Weights of a small contrastive audio-text model.
Model: 4.98M parameters, encoder arch quartznet, encoder norm layernorm, encoder activation relu, encoder depths [3, 4, 5, 3], encoder widths [128, 128, 128, 128], text encoder layers 8, text encoder activation gelu.
Data: trained on two synthetic voices taking turns or overlapping, over music, noise or silence, 26041 training examples.
Rows from block 5 of the text encoder of a small contrastive audio-text model, named by matrix and row number. Rows with one number belong to one neuron. Each number is 50 + 12 x the weight over its row's rms, rounded and kept within 0 to 99. All counts start at 0.
After each neuron's rows are labels from the 100 texts, of 14848, where the neuron reaches its highest value: "tokens" is the input token at the peak. Only what is clearly more common there than usual is listed. The data: two synthetic voices taking turns or overlapping, over music, noise or silence. In brackets: how many of the 100, against the usual share in percent.
# fc1: MLP up (text_encoder.blocks.5.mlp.fc1.weight, 512x256), inputs 128-255
# fc2: MLP down (text_encoder.blocks.5.mlp.fc2.weight, 256x512, transposed), outputs 128-255

fc1.322:70 55 41 69 85 47 54 49 48 61 48 53 50 55 44 38 43 44 52 44 51 50 67 79 31 59 39 39 51 54 45 47 45 33 56 55 33 39 57 51 52 35 49 66 51 33 49 48 56 52 37 42 27 39 63 48 54 50 54 42 49 68 42 35 47 32 47 57 42 35 41 53 39 40 48 44 66 57 50 48 39 31 55 60 55 62 39 85 38 21 53 50 45 47 54 58 49 42 53 59 71 45 60 47 55 60 29 41 50 48 48 38 42 27 44 65 50 66 33 45 37 54 58 89 40 41 50 69
fc2.322:69 44 56 42 41 60 56 56 56 30 40 51 48 45 32 58 67 65 41 52 45 36 34 37 35 48 44 43 50 61 51 49 48 38 42 64 58 65 61 45 47 51 55 48 41 49 45 57 52 49 72 30 37 41 55 39 41 58 62 65 67 54 61 54 46 55 35 59 76 38 39 65 50 43 57 95 40 42 44 54 57 62 59 32 77 43 60 48 52 55 49 36 48 31 52 53 62 50 52 50 44 44 48 69 47 39 45 29 44 43 56 56 39 59 56 40 50 47 66 71 59 31 51 40 66 63 44 41
tokens: "d" (100 vs 3.5)

fc1.78:47 33 36 53 49 50 36 29 21 54 68 64 60 47 61 55 56 68 72 47 24 52 52 55 73 56 43 24 52 63 50 41 83 47 43 53 32 69 47 39 46 64 49 46 58 56 25 54 43 63 30 68 65 49 48 53 73 48 34 53 59 65 47 76 58 59 59 63 51 50 58 46 52 61 50 44 42 66 75 37 23 69 50 37 41 29 34 21 56 42 59 36 53 54 37 50 59 51 64 48 59 52 64 39 42 54 33 39 73 55 39 67 49 56 52 52 38 63 39 20 73 46 69 66 51 53 61 33
fc2.78:45 58 59 57 50 28 52 61 71 46 46 67 33 53 65 63 84 43 55 61 49 39 33 57 65 54 56 63 28 55 39 58 40 33 52 52 46 54 56 49 53 59 66 69 36 38 50 43 69 22 37 71 55 22 54 57 26 49 54 60 49 41 47 63 37 37 44 38 32 38 54 47 51 40 58 41 60 62 41 57 63 52 44 40 52 39 45 45 74 36 38 45 32 36 42 46 64 37 51 53 53 77 60 28 42 38 67 61 59 43 50 50 37 47 48 46 50 33 61 63 38 58 34 48 65 54 34 48
tokens: "-" (100 vs 2.5)

fc1.332:46 62 30 34 38 30 60 46 52 57 50 49 39 45 67 48 57 39 64 59 55 84 67 55 55 57 29 55 42 44 59 31 25 53 50 59 42 68 50 56 27 58 58 45 46 55 59 48 84 45 56 63 63 48 66 57 61 38 46 47 60 67 57 49 40 50 46 69 52 37 63 35 46 53 62 44 61 67 55 46 68 74 73 59 44 35 47 54 44 47 31 66 37 50 45 54 64 53 51 59 53 53 56 36 47 57 26 49 40 67 62 55 34 44 60 62 52 51 37 46 73 28 56 52 44 54 47 64
fc2.332:42 52 58 48 33 24 33 61 54 50 52 35 54 42 62 79 41 73 28 33 43 37 66 77 40 44 53 54 48 42 41 64 38 39 42 33 31 49 60 29 22 70 40 41 68 41 56 44 54 68 64 42 52 61 47 44 54 59 47 56 44 58 55 56 34 70 58 41 68 33 55 49 52 53 40 60 58 37 61 41 58 54 40 43 52 50 69 34 37 58 43 79 59 36 52 68 49 55 50 55 44 51 76 17 46 34 65 54 65 50 52 73 53 52 51 47 34 33 41 56 34 52 49 68 53 57 51 39
tokens: "r" (98 vs 5.5)

fc1.355:44 48 40 54 60 37 49 45 34 56 55 63 28 64 69 38 61 58 38 64 36 39 45 55 41 66 50 55 75 52 67 54 56 65 42 20 32 53 66 42 57 45 35 45 41 40 64 57 41 59 40 45 51 41 65 50 57 29 39 52 23 65 76 35 35 41 53 33 64 69 33 39 52 55 57 44 63 46 61 45 51 64 60 41 37 37 40 60 39 53 56 45 47 59 59 55 47 45 70 61 33 63 63 48 46 60 50 59 32 47 42 38 34 54 57 63 64 39 39 62 64 55 52 41 66 50 46 32
fc2.355:65 24 41 53 47 48 64 65 45 51 63 50 65 53 62 46 72 41 50 43 44 48 69 54 55 42 52 31 58 52 63 57 63 44 48 45 51 40 46 64 61 62 47 69 55 54 62 59 35 48 38 50 34 44 35 46 50 56 54 29 59 24 68 38 37 33 41 36 29 43 53 58 54 54 48 49 45 60 65 60 24 65 33 61 39 46 60 30 47 33 55 51 51 58 56 46 39 50 36 49 55 73 60 44 55 33 49 31 37 55 64 59 39 60 38 61 45 52 37 36 68 58 32 40 55 39 38 56
tokens: "k" (100 vs 1.1)

fc1.333:58 31 39 44 21 53 39 52 52 43 58 70 59 48 49 50 52 43 43 49 52 43 44 46 36 41 45 46 45 69 53 58 56 35 56 41 57 21 41 50 55 63 60 57 38 55 65 65 52 38 63 51 35 48 48 66 63 61 47 65 55 53 40 66 30 46 68 34 44 51 84 41 67 47 50 59 54 45 55 54 51 48 54 43 50 38 45 33 59 28 59 39 54 53 44 38 32 52 58 54 44 47 42 53 62 29 55 67 39 56 31 70 69 45 30 66 63 65 35 38 66 32 68 72 49 53 62 45
fc2.333:57 50 64 52 65 37 57 56 63 52 28 58 41 37 50 61 53 61 58 59 67 59 35 46 42 42 41 62 48 58 63 57 45 40 39 55 68 66 65 58 58 63 44 59 45 60 46 33 43 78 62 71 39 56 42 52 51 50 60 55 75 32 43 62 34 55 54 49 45 70 77 51 56 54 62 57 54 65 42 43 66 45 40 49 47 42 33 42 57 45 16 54 34 42 44 77 62 38 44 36 47 57 40 34 22 62 56 33 48 60 41 17 30 82 48 43 31 20 57 58 48 44 49 43 59 32 48 60
tokens: "-" (100 vs 2.5)

fc1.352:62 59 66 47 42 57 53 52 60 64 17 43 56 59 48 52 55 43 36 69 38 50 60 32 22 45 34 54 52 54 46 46 35 49 35 59 41 57 67 49 60 61 34 41 62 61 64 69 33 48 44 53 66 50 52 51 67 48 43 51 49 53 46 56 56 42 10 48 42 54 45 46 50 54 64 53 31 54 38 51 63 60 40 31 27 30 50 33 57 52 33 46 66 59 59 40 29 43 49 65 48 32 54 23 48 50 39 67 53 76 37 25 14 61 54 42 38 36 58 45 64 35 46 52 52 63 45 48
fc2.352:57 61 77 34 64 25 51 50 58 41 51 67 41 55 51 24 45 44 38 39 57 71 58 36 36 59 41 54 56 49 65 46 32 60 56 79 45 45 38 69 55 74 54 43 69 73 61 32 72 53 40 50 55 60 67 62 39 73 44 36 54 52 23 46 55 51 52 52 63 38 44 39 46 20 43 46 32 39 51 58 43 51 58 53 39 52 65 40 50 46 39 33 60 40 59 43 43 54 53 52 51 53 40 21 28 35 28 27 67 57 43 87 34 47 66 36 39 34 33 63 70 57 62 49 50 44 56 70
tokens: "r" (100 vs 5.5)

fc1.380:68 52 33 47 37 46 63 54 47 44 38 57 56 45 68 38 51 57 52 50 61 22 59 59 46 52 54 49 43 61 66 51 52 44 35 30 37 40 48 48 46 50 37 36 50 40 50 33 37 60 70 43 30 58 49 44 46 38 63 52 42 47 43 40 51 69 56 65 60 48 60 34 43 65 31 33 50 46 56 55 73 39 64 59 47 51 43 62 73 58 58 60 63 70 58 24 52 66 46 48 46 30 42 44 78 74 50 43 17 64 46 36 58 55 48 46 56 43 45 38 42 46 42 35 39 43 73 46
fc2.380:36 72 65 67 45 54 52 50 53 41 46 60 33 64 42 41 31 55 54 43 53 71 62 71 49 57 23 44 56 62 27 31 71 41 54 63 51 51 41 35 35 54 40 68 36 46 43 54 52 52 39 70 66 42 56 61 54 64 52 45 54 48 63 59 37 59 38 34 60 36 52 64 53 42 57 44 61 61 54 42 48 54 33 57 30 46 45 36 36 45 43 32 47 59 44 69 46 41 33 54 31 56 38 55 46 55 66 36 45 79 54 52 48 60 53 46 57 64 46 40 58 39 72 42 63 55 41 37
tokens: "r" (85 vs 5.5); "l" (14 vs 4.4)

fc1.370:40 57 59 56 59 67 54 64 57 51 47 40 52 60 54 22 68 18 38 32 51 31 61 54 36 54 45 49 58 50 55 51 42 49 38 58 67 43 34 33 48 28 61 37 59 53 62 70 35 63 53 71 52 63 54 71 58 43 30 60 41 37 42 65 62 45 32 52 48 70 58 39 44 57 77 37 59 35 57 50 51 41 59 41 73 36 65 67 33 52 63 68 45 40 63 50 47 58 60 48 41 66 55 58 55 58 60 33 39 69 67 69 58 52 53 41 42 42 44 40 62 47 39 41 52 39 57 55
fc2.370:53 42 46 44 57 41 19 53 53 74 37 60 40 58 55 55 74 80 81 53 79 54 35 53 55 35 52 63 48 53 39 49 52 54 35 40 75 47 59 58 57 56 49 43 37 44 47 35 52 62 48 26 49 47 43 31 72 53 56 61 62 57 67 37 51 53 42 42 53 27 33 36 64 62 30 48 32 42 72 51 47 42 52 52 53 48 38 22 55 44 55 67 46 59 52 57 45 59 56 45 64 25 48 68 66 30 39 31 54 53 65 60 68 45 53 70 51 51 62 59 40 46 33 50 34 57 38 68
tokens: "d" (88 vs 3.5); "g" (7 vs 2)

fc1.438:53 41 60 52 38 61 44 49 55 43 47 33 50 64 50 69 63 42 63 58 45 26 51 55 66 42 56 06 55 54 42 64 50 51 57 38 54 62 72 57 63 63 49 41 71 51 48 50 64 51 32 42 59 68 40 50 43 60 41 60 40 72 73 49 56 52 65 22 37 53 30 52 35 55 52 31 47 41 42 43 27 37 49 51 69 50 31 30 51 60 24 40 63 35 66 39 49 54 44 53 48 42 32 49 53 48 69 29 63 41 46 59 17 58 55 59 38 76 16 52 26 63 39 59 45 61 61 45
fc2.438:46 59 48 49 58 53 39 56 68 46 54 26 41 41 71 59 35 44 52 73 47 40 48 43 48 63 66 61 73 72 45 48 43 61 52 58 71 66 61 42 37 50 46 41 46 28 61 52 63 55 47 47 34 35 20 49 50 30 52 32 49 42 46 57 50 39 21 76 45 56 45 52 39 43 54 72 48 40 61 51 65 44 54 45 67 48 19 53 50 46 57 72 34 35 37 35 56 61 36 55 53 40 45 50 44 49 43 53 31 56 48 56 61 50 47 52 30 12 45 60 37 74 73 52 50 47 43 33
tokens: "l" (50 vs 4.4); "f" (23 vs 1.3); "r" (12 vs 5.5); "v" (7 vs 1)

fc1.397:20 22 31 53 40 50 45 53 37 60 54 56 44 53 56 53 53 45 83 50 57 60 36 54 32 57 55 66 59 72 55 33 47 84 51 45 45 33 50 44 56 46 65 46 49 35 55 38 60 73 57 44 38 47 39 47 61 48 46 61 42 44 42 61 62 63 62 37 50 35 40 80 61 48 48 40 42 46 60 61 63 59 62 68 67 61 38 39 44 40 77 55 54 41 49 58 54 30 62 64 49 43 34 59 60 46 81 44 38 73 42 31 68 52 54 51 46 39 46 62 40 50 59 49 56 45 43 44
fc2.397:79 60 48 65 49 37 65 62 54 51 46 53 51 45 69 22 40 52 53 41 38 41 49 62 48 48 60 59 32 39 40 61 54 42 47 48 46 31 48 60 57 77 47 67 43 60 59 61 48 53 55 46 46 51 49 36 46 47 59 38 54 58 59 43 40 26 39 32 42 35 41 61 56 42 52 46 40 51 33 53 76 73 31 51 77 58 56 53 51 46 68 42 59 61 64 42 33 63 46 57 39 61 37 66 68 44 61 67 60 47 60 49 44 59 53 57 45 72 59 41 40 54 30 59 44 70 28 45
tokens: "k" (84 vs 1.1); "g" (16 vs 2)

fc1.146:55 50 40 59 50 57 60 74 22 50 37 47 32 50 35 71 34 54 64 46 42 40 46 54 40 71 50 66 54 53 63 47 52 38 55 54 50 69 56 50 54 46 67 55 62 57 50 36 45 54 47 30 48 51 43 50 56 34 24 42 53 59 29 37 49 41 55 50 48 49 72 34 63 66 71 41 70 46 40 62 69 41 52 63 72 18 41 63 40 58 43 47 44 58 50 41 50 61 43 47 71 28 67 34 31 57 23 34 55 43 59 53 46 29 35 58 52 26 50 72 68 59 60 50 56 40 67 71
fc2.146:45 41 58 37 63 58 69 34 40 36 70 63 69 54 33 41 57 41 26 56 60 78 72 52 59 47 44 63 63 51 63 34 52 53 51 54 54 54 53 39 44 62 36 43 51 48 39 32 60 50 32 46 37 41 58 46 46 50 70 48 51 60 43 27 68 41 67 19 21 56 35 59 41 48 47 33 34 43 54 57 56 26 51 49 39 38 34 32 34 59 49 58 71 53 46 55 43 39 66 60 50 56 38 33 54 66 38 64 53 60 51 51 62 51 60 48 48 67 32 52 60 28 44 54 54 42 43 30
tokens: "l" (99 vs 4.4)

fc1.349:39 51 37 43 53 39 57 53 37 42 49 52 59 49 60 60 36 63 60 33 66 53 54 55 33 37 53 52 44 60 59 30 50 48 30 41 55 58 43 43 74 49 40 38 54 62 37 36 40 55 60 53 35 48 53 46 35 65 41 24 47 47 55 61 40 67 46 46 20 56 40 55 47 58 61 46 47 57 47 41 61 69 56 35 34 42 56 44 79 46 42 51 60 52 48 35 53 29 49 55 36 70 70 48 50 60 48 59 61 66 56 63 30 55 60 54 56 58 49 24 31 50 44 39 72 35 41 26
fc2.349:47 47 43 46 51 32 54 50 59 46 57 39 43 47 48 30 22 23 44 58 47 42 73 46 61 62 40 54 50 68 64 75 33 44 46 48 40 56 31 31 48 49 61 60 48 32 44 53 58 44 39 46 38 56 38 48 45 64 38 66 46 61 72 34 36 51 52 40 45 73 55 48 50 46 55 59 47 64 63 33 51 39 57 66 60 32 41 57 20 68 57 38 45 65 66 55 67 60 41 35 53 58 44 49 53 45 65 45 51 70 38 68 51 52 58 58 69 56 50 64 41 47 61 73 43 34 64 43
tokens: "l" (77 vs 4.4); "n" (23 vs 4.1)

fc1.133:47 60 57 53 49 61 77 56 50 38 49 42 66 61 43 39 38 58 47 29 55 64 62 44 69 72 51 62 55 63 33 51 39 53 38 49 49 39 32 81 44 49 58 50 57 56 49 30 48 43 28 28 49 58 48 48 61 28 46 57 46 49 62 67 54 43 68 57 40 63 42 50 56 58 57 49 58 23 65 49 47 57 72 44 38 33 61 60 39 26 62 52 47 54 78 60 42 61 60 34 31 38 36 54 43 45 42 57 34 38 51 27 36 33 31 56 34 60 63 45 45 45 53 64 63 59 56 45
fc2.133:20 62 69 51 54 58 68 55 34 70 53 67 39 66 39 61 77 48 47 77 60 29 44 45 36 64 50 42 42 35 54 54 35 44 55 39 47 53 48 47 51 57 48 44 48 56 48 45 44 41 63 57 44 63 77 54 30 51 29 48 23 47 39 47 66 47 57 28 33 42 65 58 64 36 50 56 42 44 69 58 66 33 42 45 45 77 49 34 59 29 55 59 54 45 33 42 64 56 38 51 55 42 50 54 54 50 57 53 62 54 33 06 47 52 60 58 39 64 60 43 65 59 53 55 50 30 48 31
tokens: "r" (100 vs 5.5)

fc1.110:61 30 37 37 51 31 47 55 30 48 40 65 55 47 51 41 44 40 29 52 77 48 61 35 57 62 70 39 56 64 46 68 45 50 60 64 62 49 29 78 60 35 49 74 49 36 47 53 34 48 55 58 37 59 51 45 75 40 34 74 69 44 53 50 56 51 27 47 45 48 43 48 40 56 66 49 68 42 48 52 47 28 72 36 34 35 48 63 45 50 44 39 47 70 51 64 54 77 50 49 40 60 42 48 41 51 51 75 52 54 50 59 49 53 45 61 50 46 61 49 45 48 39 51 42 37 47 20
fc2.110:50 46 47 35 51 54 51 41 43 46 60 33 57 54 43 63 43 53 56 37 48 49 42 39 58 67 51 53 39 68 36 47 41 51 44 46 61 58 45 45 66 52 59 69 35 64 55 67 60 25 32 53 32 57 51 53 48 42 48 69 51 68 53 44 82 50 29 28 59 57 52 56 55 80 61 38 50 49 34 71 50 34 29 53 29 83 72 40 63 39 19 69 41 41 56 33 59 73 47 64 26 40 83 48 44 42 54 62 46 52 58 49 39 54 45 42 57 50 50 63 75 44 49 44 79 62 54 58
tokens: "d" (74 vs 3.5); "c" (21 vs 2.2)

fc1.95:53 60 26 44 47 61 85 46 57 40 69 61 47 55 45 69 62 58 64 54 40 42 37 36 47 52 47 44 49 30 80 54 50 39 86 61 30 61 65 54 49 35 23 48 63 33 62 51 54 57 68 57 41 32 33 42 44 58 37 42 64 54 48 55 48 39 44 49 41 54 56 46 47 54 42 42 52 69 46 55 38 41 57 50 44 37 70 62 64 38 45 52 28 49 44 44 39 33 38 62 50 48 49 64 48 56 30 63 45 46 68 50 40 41 58 40 40 52 51 68 45 30 38 48 56 57 51 45
fc2.95:42 54 56 42 61 35 43 64 67 33 44 61 57 50 43 41 59 56 46 72 58 67 52 42 48 65 38 42 44 40 44 60 37 46 65 43 47 54 46 68 64 57 48 26 46 40 45 64 50 58 63 41 41 41 48 48 49 60 42 47 26 63 62 48 66 53 35 44 71 30 39 69 56 53 37 41 61 57 48 25 48 52 58 49 43 44 48 53 62 34 49 37 21 66 55 75 50 54 52 46 59 41 40 56 77 44 41 45 41 33 54 41 54 34 51 47 46 44 59 88 41 50 48 68 54 28 40 49
tokens: "d" (89 vs 3.5); "n" (11 vs 4.1)

fc1.368:63 62 48 38 45 52 58 41 37 42 65 58 60 64 42 50 46 72 67 41 48 41 29 43 47 46 51 62 43 60 29 59 48 49 49 36 71 45 61 60 47 52 35 18 39 55 36 65 56 62 28 64 55 57 55 54 34 56 56 42 49 52 71 54 56 33 37 58 28 48 60 38 55 67 48 45 65 54 45 38 55 62 51 33 56 28 47 46 35 68 45 61 60 42 33 66 31 37 61 28 60 38 59 37 63 33 36 56 46 55 61 62 62 56 49 65 68 74 48 58 49 46 29 54 36 53 46 42
fc2.368:59 39 45 67 49 75 68 66 35 62 39 51 38 45 47 35 50 53 39 49 58 59 64 50 50 47 39 37 37 41 60 55 53 71 43 48 33 47 34 49 51 40 62 54 64 63 48 36 60 52 55 58 60 72 65 35 31 38 54 62 62 65 52 52 58 48 41 52 52 53 28 68 53 32 45 24 55 63 61 52 46 43 54 45 34 40 58 68 44 50 31 40 48 54 65 37 62 70 47 52 67 54 43 62 35 76 56 67 57 52 38 52 63 52 53 64 56 47 28 63 40 54 71 48 31 72 63 57
tokens: "d" (53 vs 3.5); "s" (30 vs 4.3)

fc1.227:50 61 54 64 29 70 59 44 33 56 34 60 70 37 36 46 43 28 61 62 63 37 65 63 71 40 45 41 42 59 53 39 58 47 47 43 51 43 67 40 54 54 35 25 42 36 36 34 35 50 33 32 46 48 64 64 43 63 45 53 58 62 37 60 52 51 41 47 36 68 37 42 35 55 47 32 68 67 56 79 52 39 44 39 53 30 66 46 63 55 56 62 23 56 51 43 74 52 43 49 48 37 63 57 66 57 51 23 57 57 66 44 62 64 50 49 43 47 77 49 42 63 65 81 50 40 38 46
fc2.227:45 69 50 68 31 55 29 33 75 60 55 54 51 58 49 36 52 51 45 52 62 49 52 50 65 31 55 36 56 46 56 27 31 49 71 59 64 30 45 34 41 51 30 49 51 26 49 67 54 54 47 46 46 61 52 57 50 46 48 51 52 40 66 49 41 40 24 44 61 47 49 45 53 58 27 51 60 41 46 78 55 50 46 50 56 52 38 56 60 38 62 65 56 59 58 67 40 36 37 51 59 59 59 46 46 56 58 26 51 65 51 55 42 48 42 46 49 52 61 55 35 65 56 52 45 69 43 48
tokens: "d" (100 vs 3.5)

fc1.175:50 34 55 40 48 57 60 66 47 65 37 47 45 68 44 52 66 39 34 50 55 90 38 60 78 59 42 44 31 55 41 69 31 76 62 72 34 43 61 41 62 38 52 43 56 39 64 34 44 66 33 51 57 76 71 26 48 44 53 67 40 37 31 49 55 46 34 37 65 53 29 40 53 37 49 44 64 62 67 54 61 33 43 59 36 45 50 55 42 42 56 52 59 54 44 60 48 52 41 54 54 38 60 45 49 40 39 68 52 63 52 43 74 31 62 40 58 42 56 39 31 49 44 49 42 39 47 47
fc2.175:49 63 42 73 53 42 53 54 60 60 24 43 35 57 25 48 50 53 48 77 21 32 54 26 53 68 60 42 62 65 53 35 34 58 65 48 41 51 46 70 43 59 38 61 73 50 35 68 54 50 48 43 38 37 60 44 48 36 53 54 39 70 37 44 51 39 74 54 50 46 49 62 70 62 55 50 53 57 40 60 59 53 44 66 51 32 36 61 53 54 32 48 57 31 45 47 43 39 44 38 36 45 75 61 39 37 42 55 28 62 40 53 44 46 42 72 57 75 68 55 61 67 55 62 47 29 31 13
tokens: "a" (100 vs 5.7)

fc1.285:67 53 46 77 33 41 33 63 46 58 30 36 71 61 46 65 32 33 41 39 47 41 33 66 51 52 62 28 53 39 61 72 71 41 50 42 41 41 40 50 62 50 63 62 62 72 39 32 56 39 46 40 53 45 51 41 35 46 63 44 46 60 58 41 32 47 50 36 45 56 43 44 60 38 52 61 56 44 47 43 53 57 63 31 78 38 74 49 64 46 38 29 48 41 33 31 59 45 46 53 67 29 39 48 76 52 56 60 49 58 48 52 61 63 51 62 54 55 13 69 55 57 66 50 55 38 30 50
fc2.285:55 22 38 39 56 67 34 53 42 36 57 36 29 65 43 20 52 51 47 49 53 40 75 31 47 19 51 44 32 15 38 60 38 44 30 52 38 58 43 38 32 61 46 22 42 62 61 54 65 23 54 43 68 57 49 57 61 54 58 56 55 61 43 62 40 65 61 57 57 59 25 60 48 45 37 57 47 23 71 48 61 20 73 37 42 47 42 48 44 78 43 62 48 42 42 35 61 35 43 61 43 53 41 67 54 46 37 51 42 50 38 48 35 49 37 50 48 38 62 39 58 33 46 56 65 45 55 56
tokens: "l" (99 vs 4.4)

fc1.229:57 52 43 49 25 48 43 73 36 53 52 49 51 55 63 65 65 50 56 64 52 51 35 57 44 54 59 60 67 32 72 54 25 39 53 60 69 70 39 63 48 50 57 52 41 43 69 43 46 58 44 49 59 44 29 43 47 36 61 79 55 43 51 54 54 45 46 54 41 38 76 52 40 55 38 49 49 33 43 48 39 39 26 27 41 55 39 54 20 54 55 71 44 55 38 46 50 68 44 44 49 72 58 56 47 54 69 62 41 71 73 60 44 59 61 50 58 35 57 59 49 60 34 27 53 59 45 24
fc2.229:36 62 68 43 72 44 48 52 44 48 53 61 61 43 56 56 48 44 44 45 38 38 62 33 53 52 44 47 65 67 52 49 50 59 40 39 53 75 45 48 34 57 34 51 21 61 56 45 38 48 67 48 53 43 44 60 47 62 34 40 44 48 44 43 55 53 59 63 50 44 55 27 58 59 35 50 83 37 66 46 53 42 76 56 41 50 69 49 44 46 44 80 52 57 57 34 37 50 52 44 50 35 32 50 45 43 33 57 41 44 40 41 53 65 47 32 48 34 57 50 59 45 61 58 54 16 71 42
tokens: "r" (96 vs 5.5)

fc1.236:51 29 58 46 44 75 38 40 43 45 69 55 31 56 68 71 27 59 86 49 55 39 41 43 41 37 66 40 31 51 76 49 28 56 50 42 58 37 41 45 44 59 58 56 54 42 50 40 47 42 31 37 60 54 60 47 51 29 70 51 54 62 68 80 53 48 55 70 35 43 43 39 58 45 50 54 65 46 27 71 42 54 22 48 45 38 56 60 41 68 37 48 25 53 43 57 46 28 53 59 54 47 39 37 33 57 53 55 62 57 46 60 39 62 52 49 69 30 43 51 40 39 51 46 36 67 42 53
fc2.236:51 43 62 50 55 41 51 47 56 45 64 67 36 57 60 27 39 27 54 44 41 57 71 31 49 60 36 66 59 71 61 42 30 38 61 77 37 51 51 40 46 39 39 49 50 45 60 54 41 71 46 40 46 66 60 57 71 69 18 76 30 46 44 56 56 68 41 54 31 58 54 56 68 49 40 30 67 44 64 63 45 44 67 61 58 58 32 49 55 26 42 50 70 60 46 46 32 58 42 42 44 43 40 47 64 48 34 46 37 53 48 42 43 29 42 62 49 37 62 66 62 58 60 72 49 49 60 51
tokens: "a" (40 vs 5.7); "g" (31 vs 2); "e" (21 vs 9.8); "d" (7 vs 3.5)

fc1.53:30 37 45 47 54 47 42 40 48 65 70 65 80 67 47 53 53 46 37 55 41 39 49 63 39 36 45 35 67 51 42 59 56 51 45 78 50 49 44 59 37 53 63 61 61 27 47 44 68 43 36 27 50 46 60 53 39 28 85 65 51 37 46 40 46 56 58 74 65 45 34 52 56 35 50 29 62 30 35 50 45 49 53 48 44 71 61 52 40 42 49 44 61 61 31 24 42 57 49 50 42 37 48 36 43 55 41 46 57 63 41 43 43 35 60 65 36 44 44 69 40 49 43 41 46 49 43 52
fc2.53:50 33 54 49 42 50 47 57 48 56 44 32 43 41 52 40 43 62 58 17 46 67 48 47 42 51 34 61 57 35 82 45 30 36 53 54 62 51 74 48 77 69 60 70 24 59 54 57 29 59 58 45 47 65 63 42 38 51 43 42 42 57 41 73 53 63 61 32 43 44 67 48 51 39 46 63 61 49 48 44 41 60 66 36 51 48 46 32 33 45 56 61 55 21 52 36 53 62 42 45 63 45 40 42 45 51 41 33 34 38 38 48 66 47 53 61 70 56 55 52 44 43 81 41 42 31 51 54
tokens: "l" (60 vs 4.4); "b" (17 vs 1.8); "d" (13 vs 3.5)

fc1.391:45 53 49 63 46 55 43 64 42 39 32 50 58 62 52 42 46 42 57 47 23 49 63 59 57 52 37 49 51 49 48 45 39 42 26 62 36 61 57 57 65 71 53 56 76 52 50 28 61 33 58 43 29 52 46 45 47 56 66 38 55 57 59 58 63 52 55 47 38 48 30 45 48 51 64 33 52 24 42 54 55 40 50 56 60 44 35 50 34 51 49 42 35 42 42 36 19 54 36 43 55 51 52 38 77 64 43 39 66 28 41 51 77 47 60 65 35 48 54 40 48 68 68 55 52 39 63 57
fc2.391:25 55 37 63 68 69 56 44 49 38 44 43 51 45 51 52 60 50 52 40 55 48 47 51 59 39 59 32 49 44 46 40 44 22 45 47 49 53 42 33 53 65 50 59 39 56 33 58 69 27 58 67 53 71 47 52 70 57 63 67 48 60 48 65 44 41 60 39 66 75 67 59 63 52 54 44 67 30 48 47 51 58 55 53 49 43 67 37 58 64 45 44 47 53 79 41 65 46 63 46 39 36 38 57 35 64 65 25 61 56 27 54 66 54 37 62 45 47 64 49 50 48 57 50 64 52 49 55
tokens: "a" (100 vs 5.7)

fc1.57:42 48 40 31 77 26 47 41 42 50 42 43 53 63 51 61 30 34 36 61 51 45 39 70 68 40 40 32 34 35 43 34 42 58 52 46 63 63 53 66 41 62 45 52 71 54 51 61 32 51 34 44 59 36 50 57 67 51 77 61 50 44 37 56 40 57 51 43 56 36 43 62 62 31 58 46 35 61 74 42 62 69 57 65 48 48 48 50 66 29 48 44 47 32 50 50 58 49 43 62 67 59 48 38 54 53 61 55 36 61 40 39 42 56 58 77 53 59 56 32 57 44 50 50 34 57 52 43
fc2.57:49 45 59 57 46 49 43 51 67 74 35 56 69 42 43 38 54 60 52 52 32 66 45 44 58 64 47 56 49 62 58 61 45 42 40 46 32 59 40 20 68 62 58 67 46 45 43 21 53 49 56 42 71 67 61 66 55 51 42 31 47 27 59 52 34 50 56 40 27 58 60 49 65 54 49 42 57 57 42 51 50 56 66 51 45 58 77 46 53 54 49 70 38 48 57 67 59 41 41 49 57 38 54 43 57 39 43 41 54 55 57 44 36 54 54 47 62 24 35 70 49 57 23 53 44 55 55 70
tokens: "-" (100 vs 2.5)

fc1.156:49 45 38 62 59 53 51 51 54 28 69 61 48 58 66 56 55 55 62 54 48 47 64 71 45 38 43 29 46 54 47 28 70 48 51 49 45 55 44 66 52 59 36 25 43 39 47 64 56 56 43 53 49 70 72 57 67 66 37 43 62 61 42 41 44 62 63 36 54 44 39 50 53 71 53 37 37 60 60 54 40 42 56 30 37 42 36 57 61 58 50 65 82 22 53 42 32 44 56 30 51 44 52 46 59 54 67 46 63 32 49 51 38 44 48 45 25 53 36 58 26 64 28 53 45 72 45 59
fc2.156:55 57 29 58 43 54 57 35 41 53 59 34 33 57 58 49 45 45 67 57 63 52 53 30 41 66 58 48 64 39 49 76 61 38 50 35 48 60 54 47 59 79 67 49 39 45 57 67 48 45 31 40 45 61 30 23 49 44 40 63 52 47 55 65 49 41 44 69 56 36 57 53 49 54 30 61 31 55 58 42 76 45 22 56 76 50 42 57 45 61 47 45 39 39 78 48 42 50 41 68 38 39 50 50 71 44 57 48 32 58 59 75 38 41 67 37 59 47 46 74 62 59 68 66 67 37 54 69
tokens: "r" (59 vs 5.5); "l" (41 vs 4.4)